Weights of a small audio frame classifier.
Model: 4.58M parameters, mfcc input, arch tdnn, norm batchnorm, activation silu, widths [384].
Training: adamw at rate 0.0016, 5400 steps, batches of 512, held-out accuracy 94%.
Data: 39062 training examples, 70.8 epochs.
Rows from block 3 of a small audio frame classifier, named by matrix and row number. Each number is 500 + 40 x the weight over its row's rms, rounded and kept within 0 to 999. All counts start at 0. Numbers have three digits each.
After each channel's rows are labels from the 100 clips, of 14848, where the channel reaches its highest value: "responds to" is what is common among them. Only what is clearly more common there than usual is listed. The data: babble in 24 made-up languages, each with its own sounds, syllables and stress or tones, from a formant synthesiser.
# conv: pointwise conv (model.blocks.3.conv.weight, 384x384x1), inputs 0-127

conv.105:478567476538490429488541479557466487460475527499473478527524464525527501466514409576477576480512506589470448500494536573558499503518459503359541481491513502509418479509493511529502572471512570469494487550530542518494480472474502494520414523474498493566464499459513534558528605496499506466511534434462503517468452541516512440466585495487527578452447501516454453464510548499484550449552
responds to: thin (high-pass); /w/

conv.156:524551534435575492458465520557474495425575516498438577441513557489405514506576444472520539469460534409485492512460519480501497538549587485515563501480499520532446419513501505421461582513493485469452454482447558431496517506537503515501559575550462372532497473578473453530467532517525456524448521485571547520535514481415443476523509453500513455496479522551500513531515477545508544553488
responds to: /u/; /x/; prosody: stress on last syllables; /oʊ/

conv.94:527553495485472440443482472507461470483447551568471522534489499487536488507507488519539513430589430478536579494455530484521595571485520549527482490501547562495567493497550557513498446492466471519549539512512451412535551476474455525505499522565499509492510559418486422526528521470504498494496497467447476508463504494504537425481521492563480476500589483499473527524490491519540507382500
responds to: /ts/; /u/; /ŋ/

conv.179:477526555487526455499545478505554563489576426418476563519482439496439555507540468530420521544503507433539455466461503494488488500453455541408487443457498451534508545466540541490459529501439473515469503543480503468471454522559532503492488502554478536524479501482471458533543457564578516473597477490469466575526517490511522542464553557474427518434537536455511523466512474457506524438443
responds to: /x/; /æ/; clipping

conv.36:528483441478514526562474428435489526498508500475517470495496436499485460457529467459535518456517463452484503498526501441476542470518503502510460500530525478485485549464481476461479486562487526520561511505463452522424472512553446522389533409480458450461476520600470489526495521476427489434497599484527513560476521507502539490503544480488559438550486515451496438481573516583487499422447
responds to: /t/; clipping

conv.46:476493467508474481443501547393458560463465480500483498500470437521541473528526485562448474494490558471461540529454477479544481473450430487509489500436496565471545533529496451459557459468516516534575420513512491477523533566505518475466462495432431441542500501497525563524514492486506486532568518478525518490446521452515545479489513486484542526518476461536421467544468460549477501495504
responds to: /dʒ/; /ʒ/; /aɪ/

conv.193:552535482501577502516510489540523467476509492478572427490470557492456462500529497476408496537543430522548485493579513497463549588515422434500491513457531475536519473543442475579533494529459479483499558493539510464487540435502452471482517538477477450440485407532517472547535518486476488475494511529527506534512414514471492469462555516559516502447514517521555434519492559541484567565536
responds to: /u/; /oʊ/; /f/

conv.20:494526545501457559543453500572448507515473473462526498521539445586533449600519504539548548459508563488455540532549504553480478500542503526508477375429512443493425481441464551513480562490468488507487483455465525501495485564587466455504468527524485516539516473441508501484589460486495435544498563543541551503457526407433526538481434449550445550495518559561432478529467479478488522481487
responds to: /ts/

conv.299:424481515557462468460484526475467496540577555537491442519444548505500489494482527509387490444503471531495544492534535484426480461541497502487483435519488539526561530543483515526586500466542562609483547478510518507499512560452493401504440513453510459500491483486468477509434483514407488502497527464522524444536490474563471480490493490539587545489539525576506445484483467453482549525482
responds to: /ɑ/; prosody: tones; /ts/; voice: low voice

conv.24:445480564493482492438482518455521504541504548496572467447555515474510520533467513454461483500488490517500531476492567549451513431482514506444485520482505548493500519485528518486540475495480449486451519524440434491475475476498490466491551464566444496485440434484495534412528543448528482527532465567529488480543526499463445500463502526617486566498495590492476510438528537556451545497477
responds to: /ə/; /ɛ̃/; /p˭/; /g/

conv.249:536537487493511517450519492495514499503483444490445507595516482560480492503470434480510473479476530529465485520542448421475472533405482497504426482474480438485477540519481560461468474516556472461555498481477459497520484477573498548498414488436492478568506498581521546503511536497506484431499477467489461557517509486474518480506439472533497446502495409504487503485502462459485504425538
responds to: /ɛ/; pink noise

conv.169:516478594520474553521499507540493510621538560527552520484471470499433446499516588518466524520522558494538525464462536493493507507501486509476477489540539510467484500524532530508509403517523487471461538553451455549473498456487530533509430537525481446534614519531462538507514549542437536471414514580550475542558462542489548438597525429415548550454517395496477497505508485458561500532498
responds to: /u/; prosody: stress on last syllables; /k/; /x/

conv.57:449543572501491563512559516489520548448581526478499428440444488510529491443525483545477500481476505472512495447515480443415542457518567467506540544408544454548494458487461560516501456586554489484424485453522446467499505490528547547475500484463466482457463520506464485540550497484422484462503489514513465551445561486529471457554475461507461457537465541474581455492516472465505513468498
responds to: /dʒ/

conv.115:465572517499536528559471532483484429462539491485529457496465547528528427432504552582469523522489473522476532595424505537460532489381517483462426514463510460452499490511429453428463517515484436509512508498488505501474511571503486511453497502425519448516483432455519488514486473559508453576458457530488494485450496538579528500477452493534493511475510487511471546513422395543513478457454
responds to: /tʃ/; reverberation; /æ/

conv.182:503511481519458511523543565572489435416505537464457469488512494502500596514512506516448526530510431498541516467486513555515523498486556444499448522496508492495520467462376554533541475481523504464466533509426518495560549465446566518469513519544504556496525477540482458530456393565481445490417489534532528477486551400498527498456481524450468524552532495484566558455521541472510496574487
responds to: /ts/

conv.241:463435541518463544580476449449512531524586456584519473500553531475486554505477493487505473519452511485564522523449428487506472508484511436452536482596512496462465481500550546479464467549477549512492512579534429469493500541602515445505584448446529559526475470514554426530474470500442554451494514473473492490555501509559492511498497487481492527531482477502494524495551505519522480478527
responds to: /ɑ/

conv.171:477510503453464479490463488556460548521479487522533480484444579540567535480569477517513543520498443606548419575447493422490508461481547433466530464442455436509516426468522517487475493498501451543498521452489448499479429459394534502449512526535493506521418471533548463528545458561501462469455499543498540390464532441480480543502497511520501478469444486625530455543519565487554448481544
responds to: /tʃ/; white noise

conv.209:603482508549447551493471507550456541535479476431495476508415500472522420488488482506535507528445536547506451473563423429508425573497525441475569469586557498511484507499551507503469444471457454583523451476481533494475483509507504444510565462496524490525462537496458488542529513497503525482507516502575489452476518464518473540520455512486494467472510474527506478472494513444536532461478
responds to: /t/; clipping

conv.210:558491471498541514536510476479535461544469464562450506528451459576466554402441498502486542484522498540434520512503502533509518461413470495548447495502486561469520526510493495422518436479486467467492465395482538385436495477507465468507522503424492512480478523531504464520560527530499464370539466516465540495472460503522419496462496504487474492548474515561540491498568554457526486465458
responds to: thin (high-pass)

conv.305:459484512543537508459502509432508502495503501445357506471498544439476394494520548558449467510522503516495547505398475548467485527532556529462508489521446480511476522507530421514547574519477497500491561481524534492486466447516539511452543505539480510523517484522498412509532508467457426458489478497478455484456524455475496472530496517472525510470501518528505494493495425458524507507484
responds to: voice: deep voice; /y/; /ɔɪ/

conv.287:468524550540496480492486445494502482521489483521539575486512501562525505390538557494555536464451510500370526484460482515513452511485459422455415563460438516509471432588478474488452463505511509483535510525506553497517563527530503484538596437445509574475500523490515460460513501460414503548497509484527501473488445518504512475555489505482508458549487543481432475506523440532489450508531
responds to: reverberation; clipping

conv.141:547482524424455499499394579418513502545538528488489478506496474538536425479467492449495593481539434525498512506458500509477480488504532589474449443594533526518507456529517534510532558521543535491536485525526463531495491460481508584540463437421502475504490473462518556483450504526521492498475487499469497504556554461504463533508441470540482522478483489549463582480426501435519540551464
responds to: thin (high-pass); clipping

conv.12:474476558529535476534497503485455471518426498442527482490473490528490484409513534487492433473471509478502478511500467485471458498513482431554526449381520460441450512518564549541523472575446507504571524449478534495489422513502486477534509594497490435503553485480543577517552585541492536552449551470518492427484506504489440503483469537511478442456511551498557512513505500514543535468490
responds to: /x/; /h/; /u/

conv.142:495501574483469497573504457482517505528489355576495612449494554476514509582529466479494454530506496519599459609473424448518505521486572469466498526465486428497534518453508514512439505488410491537468521514512487507461529510577465552531467560498530451487529472529440510568519444459505499535459516480521503460485518564481522431552480516495504497532526490512525617482475519464520501484440
responds to: clipping; /u/

conv.214:519489473514518405560502487569442491497478545507525500495463401521568565472466498466472486491553467509507524514431524515478521499527405559477522478523505445550526533480434475529505453490467543479396511534500544532455523462463511546555506521536424505455565456508515510378520479486479509506456498506481436564453444518568503488495526515462516566539506531548541503448491528470466459546482
responds to: /ts/; /x/; thin (high-pass)

conv.240:519489516443496489468486491521519321473463498512492492332533535495609499501527569513493517512453425462516435517476538512453476555348490517496452470511567486458530565507463411493439479491511479555523549458520464470547523567480543520378497509496511514510489515511525401482547473513470456449497492547485480500469550480524506494523532498495483494424495487508553525479489430487504539476535
responds to: /dʒ/; /ʒ/; clipping

conv.69:458485556493501494511605494477574485552431461451498497540389461572492437535422488491495515477529522584488482511477564512434573535457533571601556482464528468489548551549512488514480464460470435517521466450502492448559421508504464475443537432549531505369524454521487530535468509492503503560467502411507472553528554470526414477456506527490525490481578497393408447532464511524489542495431
responds to: thin (high-pass)

conv.253:474476492471433508462413527435530504452452464514504430521523461486504525505496493552487473458525513411466558485563478474536490579465492511551448489485479535536456439518538482510503526539535405492468522496482466484488557390417458492498452558561540426582570505479476505483460493589513476508532422509486503526532557482516512465527519472515474501445483498467519556496481497535451506473507
responds to: /ɹ/; /ʊ/; /a/; /aɪ/

conv.44:491516475521530457499503538506433514503483415486463546461453483469523489531425462551478489493482463535485547493584415476509485476505493515507488586513528519541500506541508518531541501502486503554475507508509461512505508455415533563510482484520513452535506509489543486531463476407541485405431424540470473569469460471555510453499504557520485453533463572486507465488495508494500479520530
responds to: /ə/; voice: deep voice; /ø/; /ɣ/

conv.183:524520506510549529545540533430464463494491480547531476500548465498439530507393490502529425452457547473506562470520471417381522474540472489473432503555476506508446492487438529467489581515554493478470577490569512461488461461478459517508494524536480504480474476530521511468514509509430519499538489549532470506485541487543495469469467484501459458549485495461533465515500500449569492552476
responds to: reverberation; voice: child-like voice; /ʊ/; clipping

conv.17:446506565516575508479485480467548470521500494527512497520442515457537520401489482529522535407475372481520501501480491412481551530462503530487416536423510567487501530559457544465462537454464463495530535503478438532536447477490476446551431492477458445475535521510470529562574528480597509522554517541561568550470496531506496535509556555514553485457484448482609492515487530426568480497498
responds to: /ɑ/; /u/; /t/; /j/

conv.282:513533429464430456486501525500519526503381472527528472450536508445484484495564467474506429537543562492538527488515516468523443513522517530497504534462587559512447487537507565559517556442471562486466507530472414520444534532474525457534498444541490472523501517497489472460532511506528482518479497551515542472482454542502488453472548468531486499493460461485473556516448543409495517526458
responds to: /ə/; /æ/; /ɣ/; /g/

conv.264:564511469475550512493512508438514419538460467405470492484530479547532497519427543486490508560544606552539490502533514528566430569519448472444546446490480457537434510471466460529554487379534479545501530509551507494488552454542461486467492488536472466532518466469514516514478486489463525534415447528533466468488420479445546479475528511484496506511583502413514539479503536520532442495477
responds to: clipping; /oʊ/

conv.88:501424454532500565452430537483480402537510531492520508468516537478429519521444485458500458524511438493526545526577533498444534504488503502440566495436475521487577544522489435559455563446488445462539532464483429455513573544459541539508502582472472555466487495489475532336549474477529514476583516516508515542453541489504452467415550571508530470417495539470537542511469496564529488508527
responds to: /ɛ/

conv.67:491519517487491558540482500526492541541538479465505502454539480509387518422527468459439496541520531538476549485561498468484480501477529486514450548412487538521502411470544494485472494523449433526522551497475518480514508499471522487453515548451533471562485466473510532505419505487512442516521492500535457439527561516435431463546421520496517510502498535480516460545443577429491502471436
responds to: thin (high-pass); /a/; clipping

conv.72:519516526521568514462528474519523444460506518473442490480483445560451511472499521482472516511484463587471464515480497475482505533534377555549397483503564494491493454541478511519540517582501573484485498462446484495418485485514516537524501428502516511506560484538548469473512498449519421411481501507551496503482496506544499499481528458541566576473489531512518468536565607507489509521498
responds to: reverberation; pink noise

conv.319:499546540484523477444478401513512506472486513393534450491563468545544411492548510551531547363427496503466522554504459530487546542467523560524537516481495518455472479468567548544475525491504503489466559569436489427460533439494507497563430465460494543488543483531483510492479454383582526549474535453436481452422508499475504490469491429522502555461522484377431480510455519514455537501506
responds to: /ɑ/

conv.65:553471490412524507508465520517549461493540506490458463557537513502526493481462529467432518546490526435483490497471498501520473505512407533456496513488522457462461478561554531486536515475501513513474512532396530481454520474559500521509457498471550539542552459507425522483484525453472459517403409432498579518417466544476524558495493440509449504568520478480534533414426479468527411544500
responds to: /ts/; /ð/; /a/; /e/

conv.39:490511494569469560539536493493507458520520406439542481479507560530450489539437482572468412494477475416528529502470453514432574480490496547505498534531499517502412516550435500454539520499533471407493466514519451505476438475507541545518480459545454518544505487499468553585452496443495450466423565448467469524481503499472538506506469500444476467502507494521577491434472550489500503490527
responds to: clipping

conv.184:526489509436537510496484502552474482474534527567450431508533461523513505490531491485531547503525504519528549483468460461576498532553477403520476555488455515566494431531488581533530476495492541501472469440534458502505497420407560457498538524531484478576481502540411478514524491507326464485458466515482537446474508552467508511508479467511512539532549472549496503469446567496515535468526
responds to: clipping

conv.221:493501528488482547516509471433474482489510477548580516507522488518494495446458457529469498469450462467517533463530441541548528539464464493498533471444528472549485495461555450496584455429476494506519416566460464447493482547492449508486458520505507513458473523428496470477532511570445533470478500506502509519504553522492520569517531473451509493516537541542500488491523516453528450522482
responds to: voice: deep voice

conv.27:504470516510524556527521505526557327509471508499471495455497543474569530503466509511474444457501494547484380501546560529512517504468531452515469485465512578457493512488478464510536505544533498490489541468442559457493500435502459494601472556582501466432468475486551469484487456499552482508550471502542408414418533550457569500483515427490563484529538505472499436477465466571569449488552
responds to: /ʒ/

conv.3:491498572496572537459525473472489441450487519479479475549513547461468493531507417463533566541541469514484519533537420517480549521503507472501450519463472446516510487489493507464533544470498489542526491470529478506476548551556467476489442506461449447458451492538511551424560500480519509490546534414500436528485512542422469510483476471449457478572441537491544603515547504559517488510517
responds to: /dʒ/; /a/

conv.323:525523478473525545541512469455547538617486507502544431466450449514473498528541501538484458524494506466456512535500573529415549472451579480535498394497572527536458484508536504502447517507490552481528472483418486467501444462511493470450486544387511475504464475503467494546465540464462539501552545554502481485552470503543511440486558484564513579535581564517488518529533560480432433526496
responds to: /u/; prosody: stress on last syllables; /oʊ/; /f/

conv.300:537438528484495541480540456507428493519572513501519471573464462502483425503495563537492464557530486476444518463444408501516517479477464504535570565489448528536510609520483505490440445532461532482439480503515492525581561540482500553497518493475470537478522489451440454488514527522457564517504464440465425515501515470446518528424448456408432531506568590419541537501499457447511513517498
responds to: /t/; /ǃ/; clipping

conv.217:515492540520526423522481467503446534544559447437483513502515527528505487537460444503405478485489510523515524479523506473510533518445534546502528429520503509440438435531512449535461501478513466456450474515446528522512485514499466528485438497469518538492491496524486556401507555496499430527502480524504528513522549468530438517521517532559598468476575549507448485536518504498499500450491
responds to: voice: child-like voice

conv.284:501513493453545513509605534508523512446514463444525470547471459569504542536552472463473503517504414480494477446549526472463490448521396571535542531430527517463520482388467446547551443524528507507482458440559512481425482434554416544520503551474475493508517475468507460455452474527481516472541538458498468473500545475508504528566531489512449515416490564445521531501518489533481502480552
responds to: /ə/; clipping

conv.203:488512545443521477468481428583539491474544501422459487466465487426515554487550579568547427444492407473515462453507490549512544494436518490485482524528510434556449546443510444490484493501456610527507513543485474534551479474475521449549499481466528484450411484496499451559500498455498478546577510488495494532457487460483495460495506555460539495412496492470481478500471456524532492507498
responds to: thin (high-pass); /ǃ/

conv.153:492523476486525507601479501450499497455518502506578524499548464505403431513463497350425470600458444458494447504569491516467456442507550533556547524448471511394538548544548466467472517507502552479511517501498547537427499506470535489521444461527452490512486457462537512399481527530505494469493484521533503500495558455514498520458522499491487542505503512516538533538511536515446565515530
responds to: /x/; /oʊ/

conv.283:501546551487455525452518518467511495499480374547484512532500481542513553508466508513519440464485381528446438476474503494533462462521529522405451537491522455495526440550477531471457571488471525532522428515448551554461495551478425501481460441475537508508579460542539471562402511502498518489515500548537471428544513547524449531545486481476552481550402523492557495478497472500515454522529
responds to: thin (high-pass); /a/

conv.195:464463537341556493558502577526503498501513526461516525477459483490549465404419483527461476566481527524572485491431464525449519469594489429494469453556518551490559457453532449538516498523443521484514415529437486500497481478484494573462448508471527540474568548513469486579511516467527551485473420469502455515448545463502479510542514473481486520544534468492549487487483492468519473522497
responds to: /dʒ/; /a/; /ɛ̃/

conv.128:497563511469514451528467470437447521488517504429518449580483479521479501502498546476492547464498517462521494475490351492448436606444504495431489558480487552497464476425518496491510494489512554511552453493494480535494515530555487529474560519509508511436494476513493556439547509443543561469567447497471494543500481576422527532531484502448492475497508500502445510512479574564446467469496
responds to: /ɛ/

conv.352:541476472492538478574462572594505435495478477537390480519492507495560597496483442551479514440540465526537501536449504582509561437474558442513502539495542450472481507548500492450430469517507534462533403518489547467531484453508518577429479527478534502440536516545456508475510415499496495547500524483455464518546521540569466457509510499452479470463503366482484527495585492508496507571494
responds to: pink noise; /t/; /i/

conv.0:499477581523436536466499523535560546437496421542505535489476441508463526448500445553494494496484496626431467430473498453541480559495485519528549496481433534510524444513511528464441510440463474537474446404458487512514441492485466534450543420429475474496527528449495518454382501509451406578510490488528516511508520463514526587556499550533444417552510527519509532475546456479440470478515
responds to: /ɹ/; voice: low voice; /oʊ/; white noise

conv.344:496458526550565447466481433521451409494464488486534573587458437456497440531459439505537469460451505488485536503474419518501538469504461577503541463528518561501491524559552475523451489528488478492516423560499393464408526521541430540470416518482497465486544535496464515532475577458508542497510449505535508484491458516525509516475527482450482556467568516416536545485482458484492463488505
responds to: /ð/

conv.294:494494462449530445532511467509504473448530457562550544499485505482476500477504497409467611480524490501419476480526512564484578454521469517514515530506519527550562481500544536532496525477483495436509551604473512513469499524450478468482503540497463433439555544540453550484520528504490534472552496487558501489516443461513582544506490542497428530566530419492484525471451483454475462495522
responds to: voice: child-like voice

conv.86:514478473471510490560493493502484500525482482490495506515518473474457507496484521507546488546444450507534504539531566490488534495510509499521484504489492462508441531527524466523524523463574479419489540480503474525551517508575521480492532480522456465470479443476537545472491426557482489432457521494496467441495478486487415513582470510470656537471493453517538474424452534495444407565511
responds to: voice: child-like voice; /ʊ/

conv.363:511498450503495482479491474503501495484465511509420497560551491468533480534504449527456458459516507540480478512432542541457489505521495513469485433488533555486488454491538415481525533519501567526542480552539410508527556483460533493530518467527562507459505446442457480574458539486489469462553516464452495568549518419447528459488391454484580486542526507451479453561490492462494484513453
responds to: /u/; /ɑ/; /t/; /eɪ/

conv.342:471484556482504456432513518485499522480470541512532497511451485519500491434518519417491498523520486502494480568468416469450497552453468552488521484487488484464464485537414534532486575481502488514483433516463477475459545507472501413415481550484510525506491354520553515509528473493541504513417545556489531535491485425537529517501460493556468491504422504477464509432533528501439467531441
responds to: /æ/; prosody: no stress; /aʊ/; /ə/

conv.42:452529496513510527499503444527546542448447514547502486483507565477533443499510473556556491522517498482472542539458466455509505484501424486496451405496529477429473518452507518553498514519518481484522463470505504586533478559433535539541499547486447471532463523410506527470422551501465511504438412546499548455517508530557475462475532480507474436496517528451440509479524471576503476427540
responds to: /æ/; /k/; /k˭/; /ɨ/

conv.211:510471455521525506470501468507431503579434474450498429492533492475543497487438546429446508514452515531538456420547475538540511531505517462518509506467503579501512507482559494550500442461492415500479591471449560521472498469458504503484498519572461507506582503491504487434520476481469486481462492538449452525520531540516410504541575432475466501494571416499470474535489484458503549497496
responds to: /x/; prosody: stress on last syllables

conv.320:499554445559440459575440535488471501517476514519537584457470466524541454447504414474537475473546455553581468478520480463458577513511494551464458479541474440518487583439475540533478465491498489481467517520491548366451458515547486426518514452557545513455541381449491522523515451466554487506555536496470485429451524482444505468491554504507550526462470539530438485519459531564480541511468
responds to: clipping; voice: child-like voice

conv.23:538526534504463449509510551499486491508550490458505464577564460501459555576540516553489508538556532466488565504502441552509466547475388517529484461510466473506471486446546529434591478479495405415618503490529484453444506442436465486532484393554560514525485527526447507546463558520557462501527479403519543503585477459479471508511593478478496519474465420519480561452471499499579529409511
responds to: clipping

conv.45:477518523548474445435505466396491487427515581493488523412600547454490531459441514508487529488460418514513475525527522507501458508466379404504509504503468478501489484508471525502510471498510581394536527500500506461523409520535575489504586467475473516493472524525546525540557522503512516416510555446482471553427457520453411463548538583524492515542527437486515477504532469431509450515547
responds to: reverberation; /ɔɪ/; /y/

conv.48:458514551483542476512501515531520482452515496469603437485512527457533517522536493421498575535487503510465531573503463402509448481549395576472537518476531563468446501487518468500539473540481451427471474521477424567519498501524493500544466523508539458517437504502505540478607491479454511585480476537495449462518491548506519465557469479552488522489479503507482550481449476582494483534501
responds to: /æ/

conv.139:476496512403519414471463526475475442459466520448531547456491527494474522470488504495485445507453536454550476574515534463484534548525438534534461525499465436449479531473530530442603580487387517430425524588464498474460526457500447545474482529550498545514425453488498462510475483461467392513478517523615490516432473548507475506460476491506518443504543522499427474430494507522474478467431
responds to: voice: child-like voice; clipping

conv.103:488482454475491438637506515541454420529486459483466526538553537527500541478482530480426490468470470478521556555557499482517592447496500496491512518525584550462420512517493517487522508487451514542543498547512468457418530465494500468508491503484488451519457527481557431522522432566494484500496482447534485531539523505491471560437452483565530489493499482551498484579465472466550470517489
responds to: /ts/; /s/; pink noise; /e/

conv.232:497495503465479463503515503540451481451430457513507480549475502480536565449578452468507503475474502424411496572513499528438429507499487566548475541540419459499500480488509558526538584519487513468498452482480483510483500535458452508445518512548543456468444529500510483549533542445469486520569457451504536493428537451472466506463532491522405451586442520400526418404522467616548516459528
responds to: voice: child-like voice; /ɑ/; /ǃ/; /e/

conv.339:423481489579566542521549572468557489503481435529564529584547516547491530464421521489507470498485400530418472493495512429500527514541548473497475539534526459496479490463478487514465480493505492550432451505494519523491482488504468523546478484479544471515505509522545453478506456521527461473460463522567517516487527542497487519495545541572417488518438508491498465523523499588497420477442
responds to: /ts/; /s/; clipping

conv.10:515478540399594496562522522430480545434455472510541504465518472488508466495437485457489472444556473537565492446439433513561505574501395486555557453460490511492487468442504521480473561456478498474449507503505496483558440501537458496464531515471527520459434498429526517498413494449510454544497455461470488526513465470467405495499466577492503485469458521533415527470474523461545498511466
responds to: reverberation; /aɪ/

conv.111:500567432578464491505513498510504466449607464496373525534472538477510526500451496539477454486478466502510498494520517446432468464507527495488535531530407538492538492418530522463520426466533534491465491476478488458526495479422478590448509470479539439488523545530563461427483462475528528490496439462454484469481533494454565452501489482481412488475497486506458582490449510535501487481493
responds to: clipping

conv.28:508477434518568518482463498491516453491523532526501564487484537481481604532548560490509517506534551510417464513451448550487479411491511502518557481456480469480461531463549535496468472551475448450551518454488494652583512482487480518489509507499520497442515520494473466498533439535552414503510459540483425553507558536432460408483571526516480545450543507529527452503548464585420460454525
responds to: /ɹ/

conv.172:440469484523503489413528534490448537434458479450469521517446461536495461510518530523495532451440499517539511517578508497458503517497445480575501461434496499500539518501525452566534543539458499499440457485470424553483526518497480526446502447456483503530449481485474505439481481451524453582471434474458574545529533484468549515466511439499513523638466493514416500477551515522504436409510
responds to: pink noise; /dʒ/; /aɪ/

conv.333:497554554469464520581479476475487519434506424568542467494493503520529478494480540507487425459457555527512537530522534504613514521532555549472596491517494459511451470481441485530452478499575395483498547525451527514508536484508453487455511501406458560427526506478465510430507521470476497475570536567455486517486502468537546430505466536542534502541580469573485524513457491510493521484507
responds to: /ɑ/; prosody: no stress; /ɣ/

conv.55:439526491472473458500551535494581499430549542477474524542429517534520489527473528541497447502545508504477557498493475479410513503562469503529491465495501530404458477470492518507544469517540452543437473504498460511460546589490469488540456476523516526447469550505460541528545501512449543514482561494488480488542435498505467479462461450554426457431442475462428574425454516462532537503500
responds to: reverberation; /ɑ̃/; /ʌ/

conv.298:461598537490513410367486498461469486430477498495469492554528438464545480530497551589478485454508496461508490472343531460552517494551516496533502502466399578491533454446487420538478478534506502516449524526468503590488466545463479499440499526508467489455509554541478519492508533483463556552465494465501468466535517546556494501568522529522427532513450495459480521438534478435553435553547
responds to: /ɛ/; /ɑ/; /j/

conv.101:498569505500450493476449520454564567498494457452510515517501452553507509457515511508500545460477447483494461529503482412497478509501465488495496546468513532474350457479499512459480488500455480456466508484485456481479518518484444559505485573496524490437549481499473500453520516445560436465493496456518504470410498517492471487482468498550478548490545455483496492504433513475509440533482
responds to: /ɑ/; /ŋ/

conv.314:522459414478537502436473489498530493543462495566537506501495491446539523511497449369504505572454442541550553471406482544487408412479516505476542498482496480486504516567490493463439502411533496518463441467503492467409453515475532472523404474497458490489482531498585457473487498492509470540535470493499518441450521464515533511534579532477463528476445498550485513527593414506432564491559
responds to: /tʃ/; /æ/; white noise; /ɝ/

conv.123:557446476506516500441494447479520476508489428464455487464519540453538549438543541494465528484467487473464470462496494482478520465461534477536485556464574477585553439514512476513468574541460518550490417469501578562505507485501484497463408456490459522464482503539463522487506500524471435477486523505489504485535479597549464459580521476432500518500524555489510558540499470409553527484525
responds to: voice: deep voice

conv.286:547484452465488514542546523405499436460521512438502431434476497528404558471488549540573506540487506500459494485486585444464476508537462521512466480498525512498438523490426533554521481550520473498464472548540476508540504438476488497499535444536504461515498519542524572470533534515503442497461510469520558546532458477493481529506509401483532491544507481512500496512532470467504534477504
responds to: pink noise; /q/

conv.71:491535464414486419590497558487505464537478439433512588597495466544470448573425469512415474531528553500527451541465454452403491535499456473480538423489501567518545517477535536569481506511506479496515427481481442563549480526560498471500549471550473491517478539481562530579561502567507517537501409486470490507531519543510521477587485485484493495595530448575578464440545464502521475466514
responds to: voice: child-like voice; /ɔɪ/; clipping